A small masked image model, trained from scratch.
Model: 32-pixel images, encoder arch vit, encoder norm layernorm, encoder activation silu, encoder patch size [2, 2], encoder layers 16, decoder width 256, decoder layers 4.
Rows from block 12 of the encoder, named by matrix and row number. Rows with one number belong to one neuron. Each number is 500 + 50 x the weight over the matrix's rms, rounded and kept within 0 to 999. All counts start at 0. Numbers have three digits each.
# fc1: MLP up (encoder.blocks.12.mlp.fc1.weight, 768x192), inputs 64-127
# fc2: MLP down (encoder.blocks.12.mlp.fc2.weight, 192x768, transposed), outputs 64-127
fc1.468:554393537474510516560572447474527526606486481503522581411487446427553579503578604525554606477520448470502581323605523507412512482459473481432485545505433516552609439505444472510522509552585453
fc1.469:457598544431435418519512483482483492421453660567540567446514514415513471564516530528489543524521467498533440539502560474462504406489440629559519428403533588587504528435595521501507572491519556
fc1.470:376657414357521471445574588425503443422485574521360637505445532398511405476484374625417475413544497518520498581535342541600555566557468398490637539519595400445489629516462416434427569635432455
fc1.471:484528488486505554499453592504424484428521525569466516645501624560517497455506447568418459442527496383497405446506579485465452522496622484543495603512474465532494566508468451503455495469486440
fc1.472:500630511415517547541472560446472415445486381529549578510566483513492516523423424510509514551443402552533654381631507513420449431487506504495275477467547510501473513430630473385554516461495437
fc1.473:473505537497482525495540503508456473517507497456527531509479521502481479440488516512531457578482479537480496500479495508494507517513454495521495509517500537471528453484507502509472501522467459
fc1.474:488497500492472510492482470526484471504507486524502465495475512470468482527536519492483522485506523492509468517519451503501482511508499538494500507480480503477499468507532522511503505522503511
fc1.475:480586466474404548554502495468481551518464535445462524461493477498525460422497447504496475581434518478565519504524547527509523543478469495515475510486460527504503509444473523588464465481571468
fc1.476:465513481515416500533475519510530442488507479509516543529516463562521577532447540484490471452567407434497463472475491482601508504490401509507507608491489468566576437402507449560494502534529477
fc1.477:544436399490496500538497518482499522554479488542499492485500572441533445497562552464545491586457465539468516420504528483435514497500460518450527471484504511430497465562502539480527560424485476
fc1.478:516498562477566521448518489432545496539553551494579481522503552417488485550409454634428505512497507541423437586408456492633497543488546562526457478436522600485479493488544445421441598456569422
fc1.479:608544474489431467552436554527517497526525429441565475454494468486465514517456521515497490625501471489486573546417571497465524486534474486461541505546501447496466470570508495511440492535411425
fc1.480:429520575440588442552654456534436483543526451487559460447489452421571511493488500558539557458536520500550531475434493488533523471478540509470469503503481545457475533482481625515478528568502426
fc1.481:504540524513522465499471457465526522492509480466489510497476474472528508499523513494518476553475486493479490495504482532524521494487484467511530509483507496493501531461504507552477448529514503
fc1.482:507513495524459538571476511510486521473550433527641423465514424516387497451432508481472535445528519471524480531495502489483486510551473439424490512545425509541484500447583520596546531431470470
fc1.483:434537494507466427537505517501499514434504487464532511550425566453538534502455529479557466474556523502435470441485429525510519456551476455547550454476481519532528517472526460558516477476505489
fc1.484:457476492515563520495547452547627419473529447513500507457478638381394529435585514557486416434482570463507484460610483458330407509497538579522382425451554515519500571507518539462561443544551503
fc1.485:400479430553426533535478438530550498466495553553441482465549641569540454535530489576521499548504474528529466425472419442434478473466514501494566546550426506546532481507482534466463477507425454
fc1.486:529587498519461562520523460372576417491496596479574463653487510527523501500484559564420472474417603516488487525474521415549584497568517411491459438473471574420451584442475525477509471525459506
fc1.487:583555492590548550503493508481523522516466475443536515408440606504524558474479484550433456530567508429653485579524389535467487555554499483467429501483491549406340453476550439621538488430470558
fc1.488:487550510441531495436490600514574388577610519535497506524479563625429486490527507574490459418524468591584442392494618463488593551507509485536519489425519437520494483484467509566560557487648475
fc1.489:477449516392489489594481433537508550483582511480529457503522535540492558536451495510492490491487554498444493565479467409446527437432449534455495470503555593591535560600558488475502501504516478
fc1.490:541494528493530426456522379377618473429441577592633495473434476566485450553373470566452523534484574492585388561529420372432571504663508460381525393561629565589478488460551506593448534565561522
fc1.491:448476497437439594587480490530432551598502701338468532491431557537507453654496389676515462473518413579628475494458388390562700626555562476548403529441451649492401532664558420606506402486513336
fc1.492:491455577522479474478524466603477530498502528468491428469499458555531479481461496525468559446458501468500499498496485416473571491474504489476516538596478537519524496549468457415451530491469532
fc1.493:487538417446535577485453515414557568510449496486531479400649356543396438635532534449507469622535426508457440491531592504565504559505479508516448393416417454526556414469543549446508508445498449
fc1.494:497525484522530503492498489513545496467501484565533496462515484535506535549520466482525558475488558502513496494481499531483486501486531532513446471496444519472496495534504492477472469530506462
fc1.495:458544532552504504562475537538470490447567498464620534473522482500427413517517561490515575457382499476492440499543543512481514556466481467501386498500374529468510536521544473498405613528477528
fc1.496:535549468409570562643554491582428427397531463597358531528610581601622587391525523477492464571444512513491543474495464634444504611534492547478442534497428507529506572508440470504554399484595481
fc1.497:465430516494503543488469599492531499495498562446527524500489478587497537510533532522493505543488420454512657471521466490527504556490463470506507600474514523545471488540624516546479554505483562
fc1.498:575463529471483542580494550539591471469371372476500504476522483503477483515445523510463538628527463500477568425605529440516484548484526483320407479578484538561535513587476480451462545490560525
fc1.499:538532476492467465540587502507511494449481523482484464560467504505478506429454475568458533555375593543472427476460440425451515473441529486567514468519468448550509466486494543499482530512484518
fc1.500:485509480453519417519498428538507543490424430474521445511537411608457482558410575558529530490468479435534523516416498511609450477460576554448507522523421502492452489548503416573601540570563581
fc1.501:516504509532508481526495496483459508509501527439523510463500514445509492499543477493547453487517480529551495487534505525470521476501460486520511526458454520494558509493471542533495479516523529
fc1.502:495554482395511482419542528546415477452461539533472519496507489615586461489476471426535527544462506517402527334631528435551479475564602509449586502528494520610466489443477476524541479438508511
fc1.503:532534473501480528504462475513525495488540521516462523488524487493471556452499536519564506547475495463496536452508518525514545512505554490511517499466491471493521480525513464499454513541475466
fc1.504:486556492508492524529508505526493495510504520494533460502535495522486523505502480494504496492484492518494546498504518477524496508477464513505483492519500499446491445490470476499531523529519486
fc1.505:550461379556438563498609517433492537492532589445522518477405524542555547511494426450542519623422403504475572548556462469450393494454469519501459526393463531627462367548505515525537514474568541
fc1.506:490536520459468454485447491537528498488530507472446591564504565528502482481548569511488539516505502504504514507526523536561513502477480550498451507474454518501537565566530486500545511448480548
fc1.507:543468482543491482498512540505493522478504496536520488505504493495507495527456482532467516506496499514523529481485477532518483509482504506501548508513519495517516485486515517526507508466510482
fc1.508:453441534480463530574436472386461491460408570505479489472518479458511428467497517647455535503487563579506468570438491457536496495598505417533505490424376477469396519547481561442545418519519493
fc1.509:445581532571508548488558465492563537507518542425574464569472410458479594546511465505516478460477527452504532441461447491541560522533485468542425481498536444472590618483494569480526429538534474
fc1.510:486507422466515552520524534490470527457516454484522476476481511483500514495503528487540517540470477507577468474491479497487482490526505536436482536462479479417472534500473587508528528411540498
fc1.511:582590513512528592527537512468545464485413537415496503494427606452602480506525522597465480590499487523431426569534505399472536569623397451499511563591496459571547502425518503406446510396389520
fc1.512:468520474485504507454539520431502523527504562510485480424496512484475527465450452524452481544474546471486455507498504497474520508506508496497477520460552503516455486518477502491450504515473532
fc1.513:464582489514487489620579467516515616506530482507599451482413463601467488527534564388470470544494498494417548576434447489512541511420463446549545584477554512564582498472546439532541475536481430
fc1.514:556545582561617646491504304574520510581453520379476506686447508426491579484449489438533445664375495677518438363456576549462502494497550562357586433445525527564416559562490612394458565448631607
fc1.515:461414504431500519525566363478426547493481491524492492516470521491497484539543541465494510515530517617477502479448497467482491556550468531524499518482499441482444489419477464477508501541463540
fc1.516:496496489535608488409466546540460535535533482519452493616465563416530451490428433484442486491469503539477437462482536555564570492442582589401516538531537451441574574478406493590424485519423419
fc1.517:570522491510517521518446500522472440497494487446539492530471564488477447447543545589475422522471489423446485511419543515440442516535503505503482489518459501491507455542531436476503482535458484
fc1.518:503481541493479510496463459465557474479523487522530445516556454482428507504537492552441500520494503513481511512540507456529497505429484455520538549529583545509524516532547530467587506485550485
fc1.519:495397543481534428424585586586484584399425574329558358389503501438469381504430550561465565555549428530570502449488369488576457459551340629629481504375484535459365427554436549593488410419513540
fc1.520:583512527508570535479440495563486481473579521465479521448478540477516450554445472517476551458605496537545503443558487524504521547482534475502572466527442527583514566531501541444511493462473518
fc1.521:476525413293452495568460560590457485562524552477598435446536406452532481519520528549567421511551550506396437493555429529333583569640593494537469544550386492466440592386423500460549525345464488
fc1.522:561505462422535524490478524530519500560440495414562532500540500454452410555486521484529494459485481528464480487522555551503470536463533530503497499549495535477500457469474430529477512553523480
fc1.523:440510458561528403290553399530493620497599649454487491661525477399537500546671431550584699567493582549487438459619440540417461527425497309639445353357516466465468398582439443576706452596527462
fc1.524:440470498517545430563538448545506450484562522555495502456472541394554625508512423499527520425495438542505543484496449627446575472516551605493478576561555469657472553448503475433536525431449518
fc1.525:564488556490574479528560446435559522574541441509466468438450505431574510540575488480494507488381502511468380497560519571502522473528518534517554459558506569477479561484438534491527468455496493
fc1.526:561423540470495519561414494482480503481567475446474496503553492591488480485493556469494460516514573554491500486498559570446508533465503517492470550458459476529490482427460494513465593487473484
fc1.527:565519506495482637543457533481481507538390543419511442474584522470552536495467470467456512532528593567468496427493470528564564502439491500513474426472444572463558541512532516636515530476562519
fc1.528:490586504454493489498531432524584456573424499571430483387518534546458524502509499432539371454388574396477486607552490494402453522587453567567505603543473575483468476412558527455490456517502541
fc1.529:550467451509514500542536498548546486499416410513429516539479507490424529443496588474482449548483492463550534488590439511501554569413532554445487447521518498449473545482570506532503511517509530
fc1.530:496485499512471491504534500508506502492512499511498532497477492470460506541504513501501501514514543518489484487534497529482515511512506504505483486472549498513513503523505526504501511486509508
fc1.531:554554510589559501612566595487486463566544435557580488557485447479435474531567578471445565329548468511466524528503542463488496496610512552480564551480502564469432537471430460481568482596526520
fc1.532:463644531532538538510465541594433561633429546431369432516474439540428467528517532465447495426552404544466515477566435434500543541497424437500532450552394550552482583468552490423488518405527424
fc1.533:581505480480573616587553488513518519487389588468482489499481508489446371494528481595452476568413554485504483540552515351572465567528519474449381554550594531470579443473610555492582554577539379
fc1.534:548544465554592482551531512415516498495452444515517488522529524446523545520473478420461511476491476493495524531518491472480478527518505507530428457498493489495534479522500511503531413447503548
fc1.535:518500541539464491532515540521480528533462466467499551464483478544427502461503478484412533530491511508436506493518534489478482506461490491497501503486502514486512505450458536527501528449547576
fc1.536:488497584496480478533560461507419492446567457530557557556535529568436480559551513490546566466375493543513535491485525571511563468441473424567517483474495483415563486480497558490470546503540456
fc1.537:484487527542535478516552554534509488451494494572476507469524476451521525581507493454529489461479530486493503478520496538478502510503473533514546550495491500494504464502488529475518548489468493
fc1.538:451502521398512473508576624447455413540545464382522480528476464452540459594392397404494484493567636516334632447571499517522508511432674555524430530426462514516523508470552525436356477475480484
fc1.539:500505602484614522434491536479395598492540451456538483560515530462548464476496419543508542603517610576552400530482490528427498610438545471501580488487475513383525507580358468535526538464509528
fc1.540:489521485496487513495501441508477505542513488458521526530483454512461506501544500483480487508500472497500513476545505507542483500524478516516470532480520468476470487446453526480543544499544534
fc1.541:418458559519602486469504391521462456469460632442491475525488485527566484493500553544493420464462510568479480505512533542544464469536409560571394541510531535459509507572535508498481477434530524
fc1.542:599454524541465529478488431497493564529496497453494475483481447448508556565456491534503479493515538466433477449506466513520492529542465482467503480486502535474506543453498354550481501493548472
fc1.543:527532467452604678485599533505439539529395549343522510490445545494433521481494462541495408425427640590588492473454454543569576462470441525421527597534464538533437431385478425455539589456411437
fc1.544:473518441375498608407477442518490509546411465345413495618552417489534424514473553607521540631473555478560491515500524381574563463466514590539521400495629355457590476569561554579469404418476578
fc1.545:422468501480503540522434501539502406518611529444529516520522463523448410505496465519551468443500546497476461582556537450516544454392552552555552548592606526396560468630489520458475459602475532
fc1.546:570485395601408543572523432477393405519554372463406583488431532555482530516495495516355478470416439539432558465484495483442477457456559573499394502559523495461561553581608500493521548465553522
fc1.547:528559443614461592466545582477486571566498493462485486514487497480535544489478539521456401518444528476477597462479559413521500485469591429460512456538476448501497423475492452451433557424457512
fc1.548:507515453539544528465531491462484529529474530475430556529554506514490528496475544453497479532485476518540473532540518503495552472492506582497430524442506535524523534445499460531495456466511519
fc1.549:495526526556544483494523520550555534497565547551470546442488487536419406419510522549545512546448415652459423451540379585569458525330547519517311523446563430437556591576421520569504601395495430
fc1.550:475497599484509562535476542518561484484531485454612416507507402460496477519482540494466544499484478484402465496544470557603491450559555454521525532557510479544547512482535451468468492424529453
fc1.551:522541520488559493604499531494549484488439542426508494523481526552437492503534530500507429439409547479489516499565451410398534550469528405437586485479454537502501593494519567496522402538454523
fc1.552:495500502515457507518493525525531495522466497498535504517517487492481504498491493489485505510524487475487519463533507520500548497481506495500495502513501477479504493524521496500499507526481507
fc1.553:497701436583510502485472427524473585627359513476467537464733443452502473533499495531397487392485558455321441486531528586582509507636412449537430449608366459507493529481426534518466452426573513
fc1.554:459583543661627429358465492549383403452464460555593429622647575555426447429425585424519471533445510408462564341476665504567543575604478592394513580481624335491549506377498560476513458458488469
fc1.555:497483511530499495500486527492529514458529492483483490473507523499460484513500485476468504448468505527492511472516508480486459502527514486486475488530497491516473485498493497507511479543477480
fc1.556:486511529456436482543577572515508496507505446450509490505539523500413483487446513552528526495449462529479505485496492489458497517532514480496499509551495494526531466529506455479537434464425535
fc1.557:477548421493435510518562476497446492518473544540486519517577511484492479474511474537503556529458439438529511469486503472510553418553550483483522449471562505517491478468513497500448502576428482
fc1.558:462537513504535484435516527516496560470500478481467461469566384511522517402519545405570559402540520462465439498482420463543538508503554498507485511475477545554527561442474536478486541501468547
fc1.559:498522484522459426500478480458448554523535497463454467563532519491490515452548501573472523502521533512495510488484537498490519488472548499521470507533538525488450550463521454489468555450539580
fc1.560:589387472477562624472422422630398499670452538494604474512558500489418422441543441592474541472451475474610686595387454476450581396552395620646537548576582444572629539436527543566521406444438435
fc1.561:485539505521450546494590502563494464532481489598564493497584529502470558423572463485571541415418464512538611347530412501467479480497455495445515548604474492491525539487548478463493438486499488
fc1.562:571488493460454492579611516519470491493438504493506517580402500462527572456510511529496541478529549468531550492534489499486514536543365350468536561488385508559563419483555484453616517521554425
fc1.563:464506504503551488566502474594530517490500483492434493489493590466522541462566484503437506563512454566509541460604585574537529521492531489490477544484478467495495482492511473514455472440505515
fc1.564:506443524554573497482494524477495528511507492464469489489447501522478455515510550485501477502502560514495526501531471488493511495467512494483560476521476546519482489510499454488506474465504475
fc2.468:517409545627398540460488448436522556544468507436448506425567460538518482403577482455460456496435523554585472554509462522577449504557550464584446484485610580377373639591524605521552455444576395
fc2.469:684493514434494470473423605524566437396453362510387537515487541525553542412505460610447359513457434519567499348590548597456418496531542502353526540548573457515502605370363487645510479398488531
fc2.470:615460497563431518381438370393521455735526506417706319541502464579455489564466671369526583582397474563455475548445591452549604392484471584441406350512515568550466416447564501554622413452400506
fc2.471:455537484433557485554514424473492560550539482512545596502496381349407394536522388493483540568453411510518494529535559427519563423556566515369611483591490460441511547531498568450515564441512477
fc2.472:358458509535440470416546471595460595475472583437541511504541599509437548477564524499563484543540492559460507606499473380611514515534510503566615540463460501495508429561455448496465496574571562
fc2.473:531510510505500474480477507479535537497486475535510517512494449479501506594490512464457535391498517492507513467529492467519470456484511486459490522495485503512459547554530509465550540471496561
fc2.474:498493496479538469484524497510528545495503524480511536484504502522514522482477482489523479523499513521458516479496549511519493493496485465500500511526507497504481517487470476512505512481517504
fc2.475:443461554459578483428479478491545463484576466525559545561496587502534560560503546537478491396497476474445506457457468507464477468530526444518530499517540493479507463589565519416527476469453485
fc2.476:505506506497542457503504509534510527558496417483446411454514515460444474469540529497449545449461497485535479519473474551487485477531597414376482487437557518538485482426504509528537454501451470
fc2.477:495578472431503573487524534511486517496495492479530503501510483524449567513506486496471497386535555588516560475469511536559510478487591474536488471515544518527435553428545418528496458551579557
fc2.478:540472576537459488413515420391441529485556379574498425290628551414477534487522574446511501506481609461505616483392482592495493470477456502489511348527375536426508452475479529518576472449530569
fc2.479:406541524537598517463503480519487506510493578513474477541487532492464484495498546520451555415506476511560436503608423442515467491510539558529445485510493559519520542458534556491563515427528579
fc2.480:456513499520472569450469451430489543462463589507486476522500412577463542469517586461339440476398439412477459481538533517526446554513489452367463475454514463592628389515561430509496435473530554
fc2.481:506471502488455540518498540536476474532524522546520442532536554536492498525454463498490541420500514496524468521504502435489473513503487517474475482524475498494503457548502513455547517470469505
fc2.482:450533507511556524494500458528494535523601531566429582531594511497555537523574521530451481559550506521464511471483475512475437450540456513509475472462525509434532502521401432502424575524589491
fc2.483:528422534503551564478520465509497479532487530524493445443574442562439475520567479501424562574441477506563520551502511515506472521467505540429437573534494459465496494543483560419463473548484515
fc2.484:538598505509385499466496520438563549515609522489457430543453547595564525559438410485468498545493502564401508605437586479568651465443433501466499529523401569479544493473450492499393500367443503
fc2.485:564426550419450411500504576533467457520550440491453496565511430510490547471531415509523471525506441470509549554537491531419508436473467468491417515426525517399454495459497506544526505427620538
fc2.486:571501539506488502506495427532393599425420438579432487405536384471514450474509539432666551549414422459458556512515500678507520539496479671456484452524461466548488446466433484517524524582537506
fc2.487:401460463539509559599562417471507548443576555548474488474622424439485466559583535414521482496482470502463549468443502507477524528506483379430478571439500438559465512602453545484475527542506455
fc2.488:511533591476480526575554394410520541398433456453487511497520550464542526411399515468472571533429455494466506669495411441506352523500433507544430549543590489486513529573480508487527516469342598
fc2.489:521576442537558575428542524418506447561440510490452470479474509503611528517507503584469528507523492550600553461579518576579458542549445511486470570552493494495482462380439561660490500453586507
fc2.490:542523581530451489556512527589422560578400526525408471475506534464547594472537478533585459488368472585524501598496540451555575499495560536459452615446315425457515452542499434511499496550358448
fc2.491:595505618429666606577517409499547355592496379471522462612413530463539482416528572485473477533611620362558542411591459588418507386444377553483341580547422408560450457627469436552616555489454509
fc2.492:531478479528478555515457537529465507527531550555450480496515529467543551508518498484511531481550465507521490448570483518427451400467488492536422445517522484561514458465533482482508465566484540
fc2.493:614421536528451400487524517539497409465570478427506477514410510555567555502509497554468501357480535459421494442503472452466409470547586506464500535576469551397468571543541525531462511648617600
fc2.494:500515544505466524515531508516470501570516499439431469518502501492474459440494515524478466557475420511507524510542506477518531526488458492494536502473507470524511483487525520513536509491530566
fc2.495:532451467507542473482507474430473483528497450477406595443442476452493535456538379546485532527595537497483570454478495549466547437494500495568486530550510486484595426441471398583557430486557460
fc2.496:484539514580405459410438582474535531411512570593639368524413433490330554588562464537326443517487546503427498498598532341568496475371496562521521400464493435547479436382601544598485595453507549
fc2.497:580619437565547477537420518573463505535465396552484588458440515512554491461421484500543530497532527522524473447572532492535399522485533556542472403563498466423587534477450509499567461501512540
fc2.498:404490446440481518385559420524492399471523479455504528476437623508568550504495504463503491387578438482397476550508417489477483415518607451644538485418510491558516503493624447468606504534512566
fc2.499:481540527440506479524516518432575505519480455482494553421484492461532487529552550517536552546571464519476454486437429524521495504480411460427511553563477488462499564504523549508500543481566515
fc2.500:457561461531444551461604510449488491463517492554447596524542619424480528516543516411542502487522440522549489466554487566444548518488551398523458480481584480534569425522588457481435518397437481
fc2.501:499482515465503523440496455524528472493539449501458472544480510583507526523448500508475546511553523434393480502474519473521500525544499548442523487501491491486474514508484483476529527481476468
fc2.502:505464553479414394516515438447624502593468476576486516528567308408387520558567505656487523462537488511460501503437513522531576527525445528533481456504489512387524399513460534599508522587537533
fc2.503:485495487498504518503535520507482479528454486455507476512494526518521472553511469466440526468554539556504482557528471464466467492475448522483487509527499554511499508499501536491546503470543537
fc2.504:515459489499536461465472504469505504494485477498471551510489484492526460492507545510483498510537507502501462462500486544474527507557545501486529497478490515568484521478512515511458471448515485
fc2.505:516505592439624486540487500474460467603444439530426515406551509414511458418472548489560564464487510516526558479462500428522548450540517500455434436548494383471407566488555573516518573479569536
fc2.506:509501557507508567502553556474549467519517514547502451454432506521457507491483380473496470462507499453575490515493435548484543545577528461449503494520568509472502444494511503478474504566456497
fc2.507:457504514462506488500492469492514494512478490476468496488489516519472505475537515433581492538492483470490477518514526480478514499512472523516469502497472511477484500529487463509498518559521516
fc2.508:548590388485572502454596504450443454470543459576507421568472563493518472479500517381481487444467495587533437487519498500504529537463484493501599532531553519541602491447481420524493488471526501
fc2.509:512444494474524464501410530484479475546393491531501572455424619556506469548478507419484490511514523499474491399515558473492454472459584566462506492409466541519529433513432515486561510521497560
fc2.510:467513521526530432499504451473493473524455546515472514547488463497488489469494515465511469475536505511450502508453484482553503507503462464447576529495518496523522536488528465476552535600493466
fc2.511:425523551459484468461585507459478564475557445525473521500474436540497553495581493528465418398514494537504491534571445463542569527393435594402518471448449464556428604581575596490451515570466402
fc2.512:533461491535466473521525492527537441482514485567496499528472508497529482508504555486539514478570521504458475534494541542484487474506520504475503474552494555533487515521468536548504528475556505
fc2.513:522408546510539515496636511484466499442540525459413450521511440516553423502494533549472532529478524558535555516420408511559485514548457506533368413513530459402472509505587555501486497519582439
fc2.514:543492596406563567528511559413524371564447422614648378503518464564334525537527482563578560548495402441457619466559457386601564521452451592506330490501519382512455518469420456564509398525528575
fc2.515:471496636502551399524492554428515441425544501467504516488441511434522512423519495506523482510492462516561490477461409549457425543473544544494526463458509541512522543508532477445530502566481432
fc2.516:579587518498376384600527492613579524522537563416551496408477383579490544441541597381454500583509491456471513585485618519464422505530412553392515405399428557443450501559628484472494554421517457
fc2.517:443465445509445461434564491499515528508520520603468502454557401507494553499447483447508589528541547537545555461568454538595537460496498530524562506521532484524562559438441542565488533508546553
fc2.518:546540453495514508519554504558447518483441508510500513504469568490597513514436493427539520488533522482534491471454495571509490470553548528474458445484411411471456489485458454537410533547449503
fc2.519:478551566501626507413550431530615417636503456430594523445518638543468452529506562512523469613503409445528494432437480516456368522554480591508573529562433438423480531537526530462532436656475449
fc2.520:451465535481459558478569455450523496560469467496549478576538492515509549486501591534509442568472489442451519517453538456493463456460468543531445473499575510406454465526548492534512491523492444
fc2.521:537428446712494464405592446416526446379530469434540447576565561502479476471417599564505531427526521526451549464455486546631400365469385554416550406432534505490665458527591575494458572616605490
fc2.522:462488529528477477534547486472526466441566491568485457524485484514564578459481506522437507554511519489560480474481456440536502408530486447547504471467513484505471556535496636462569444384499563
fc2.523:517589451412541644651475618504543479393469404492564455444595391649556411428488511554511336401486379471488469532446395452521507505587585566310456638563543514534443598520625609482435579392655579
fc2.524:491561412596507550483469558480550526565512434545412533424478545512513444584449512523452419494469502465603447444471498527432499638412511533503468555417472479509550515573448445521533525506478528
fc2.525:458626395509514591493472520570455509371457479475507502542428511518469526495509501496482449595598507431575503554427434394531380592616497464485451582504499493468522430562573481505501496602442470
fc2.526:436559435493493499444491487507543464506373532550478519492446480443508556498540523540568564471474451464500485481539422481580473548580529487514480451538570561534539451536507456512506440539588485
fc2.527:477595491532509440477540508514501438475490457435523549468428547502444414494505520504485469480448440442564511562480532555560447510534493511510441475545434541590435495520521471376512460547461547
fc2.528:562457561490561602481413501439418529543653487453547557570437508549584551387516506479599619487555506553568557526526442528613480509378532464480539435530539394476585451650432540536453497474485421
fc2.529:480498550463497501509484453457506506419530581479494507363510454590568455575497406445540604481559422561411424533493464434545425418619465479458525555491524481536552419582524474485497439513491504
fc2.530:496520524467548474491460498478498491511500502462506473500519501534530509480518464514518496489498462468515510506476497469520470513526464505487530508517463504490470528471493493488502486491500508
fc2.531:401446507408454518424495359495499468497494499540425439597524567541571523510537461470478505581449542506408519422527454558540485463511461443470389539575504468458482485431457501497445597488479484
fc2.532:521439546455598503458514493479630507463480391587567495484445514405588512458428540539547560539510556564480553470486519628506523473433608575419478572511503435468486435501387427591473432485541533
fc2.533:531465595595450472389451529416469413420448375481563454418499479478506502605525524542610505536616454520440567372378591571338550481494469420534575564561472525513451488520567434501455465537544619
fc2.534:460510548524410532476457486496448506503524517472486477502462530541391395471523468559600460488508585451514470452528484551480595464520574452437570509529515494456476486440522456471491476504411471
fc2.535:479492495460555494462490460461526514510546520545460470559485496457560486526460509486561464436510518475521510530490468505532514495531518518518511480510506484517501467518555477480472511567447439
fc2.536:501419455495514464430516596440584485510458573479496514421501514468486482461493517491543418555573537497475443456438438447537450465531525522437502519490528545630466519559518417554582481468508512
fc2.537:496503486481468515499471459486527569572470540422509484531481456594503512407544509547501495514510452511479519502507513465521498508494498488489463482528478449539476463512511446531451471477577553
fc2.538:493481423576575496632438411528592515474530545564499478501564467497513478447649513610540477519525421543565475595448491364472483357528433448439481550526533543487512480468468503516647540587474468
fc2.539:455541468470425500561574544499547491518519546533430502571485568520511473487580594524475457508516386425504507487512497489468559521525478447428518493545529472523536447472652499544426537555526555
fc2.540:527489521480550473509547519471533504473497464556449451526472548525520484477482506498553497490464539518514524526474510512449512487468504517473532495505432494519508512535548510488480454497458439
fc2.541:510509530571536493602546498516549470458562512570537515439470518527504475556516495509555551562471393455548547453539434501466545446492527459439560514547482499594493523450594453482592460504473458
fc2.542:419506479520543462466528556494529479499546478484554531502518562518493474494523511467455526540527468500542509532476565483454499498500509526569519516485463510515461484553489598480495523539474520
fc2.543:469418465358453352486546467463481531534485586558478562454570505515506516482495564590455414414511413461429444500495565560527515571488486446368510462494514556468575513511460495624516496519462424
fc2.544:461593487546534393549540559474560436456586558571559626432542513533486440482616439477498546538636447473542493506559499448472541495548445384582521554450603495524504450543458425473518492544498496
fc2.545:450546478496515436418596599572434444458483397590439560502464496459562430524539492562480548484561573487492525469483480525464440479486573368491423633505449526456433489377492410482481582389465478
fc2.546:487374602487571492504534551541583440519556525534545495388529591464487454523403442516626508472509476546509523524580519525547519411443466422393550595410404465536481453449468425458566456455597496
fc2.547:632480539370427480565437502410446475480558451504579469482492556588484579560510445466546639523639615498448484524474575543518581477456487551509514468426448540583561485528571466560444446498530519
fc2.548:490488554463509520551471491523509457488524466507524418462448470470495505507506427529500558471519512501507535480478454501525472548489506468537568488545528463460495486531495531494521561529487475
fc2.549:438471525470505562516474549545510424462371458504493444559441544543530411426580436480547455494469551602585578488559502455425415415536431429472556538471568396588436469542549383479526505538636492
fc2.550:573476404537492506496477467509471494550486548488486615491519522495457511431555519531522516449475442517652539475484501505505576436493508557475527503473495555511505422497556488525476539491504487
fc2.551:451477550524506477406557465485534554582535428530468521547577446554576478564485571497446537476473465547474539472440501563569533474546510546491389553509541429411502496540438542462545506481474555
fc2.552:504500500477556486486503494475470499516511503498472487473489485491530478514496492534513480476466504540524484527488493489510449495524496509518488503484497527521498496449498529489503484477504496
fc2.553:453562581587559438461426449429518425500628454445539471476374548546414333469454476441546525514535504551562538438474434469352514587474558550483542505461448500506698444560504473498537591520399522
fc2.554:549580644405435582502546415447467485598531479549552561570448573457452610528585358501426569556468499474505445574536467462430419455398524422592376485572539480499493536511558536441510502453478535
fc2.555:518531511468508499509514455520476488550500499531519516518472472463531524504510516518538505562523486469500483525475513536521532505486507494503542503473496522469519526499500518500482537434516529
fc2.556:518485489539558504446421460507481532474506567553512570492479468472575533514537502444440473485570512484494481510521513513543506436463481530478488526427532534480486537427481531536471598508562476
fc2.557:579413496503555447517473580504447507574540529449502475486459475465473544485478511436520511418567478526460467537531523532475495581412487540480521563522450435531466484519554511504521535422476549
fc2.558:501469484451475511560455486455486468490468542493510508499468585458483490616413507592431552610473556529523552503502518473474483494517482493494502501482535436470506445592529479502465475467515472
fc2.559:496530518519544558481491583485488473534441557541567531524485432523545451565450477420442498447477525491595510524519517563511495505554470555472492515483476416492483447459484548499482443500455382
fc2.560:446652584529474517623542579358601483524559464525472611530491539517452548490569624464393482422495556478532376370623488553522372438446560429481475392429370615509555514547572530522426578587494561
fc2.561:536390471574543501520392525450446563515505575421491524424403439541498445550505565463414497564520563535473398641483518490437523570567513484550580455459512463461532500566456485558487450452532517
fc2.562:453543439440566458509388477532513452469486565517400531496446560546425563558509538418459463458444503486543552475461578590473441519470539519491482529495503529491580523487487505580369428399449487
fc2.563:529447515503466530467517509392515515530520486537572453522515499540500502509406518537566511478508508442488441536460423413434529480473515506532565538511513487521479494507512504506593459548510512
fc2.564:520535491479431523530495483530494456467469498518523524515533499496517537476438457523504520497486476466482501507489559494512485491549501500519444533486504467464521509460451574513537512538506534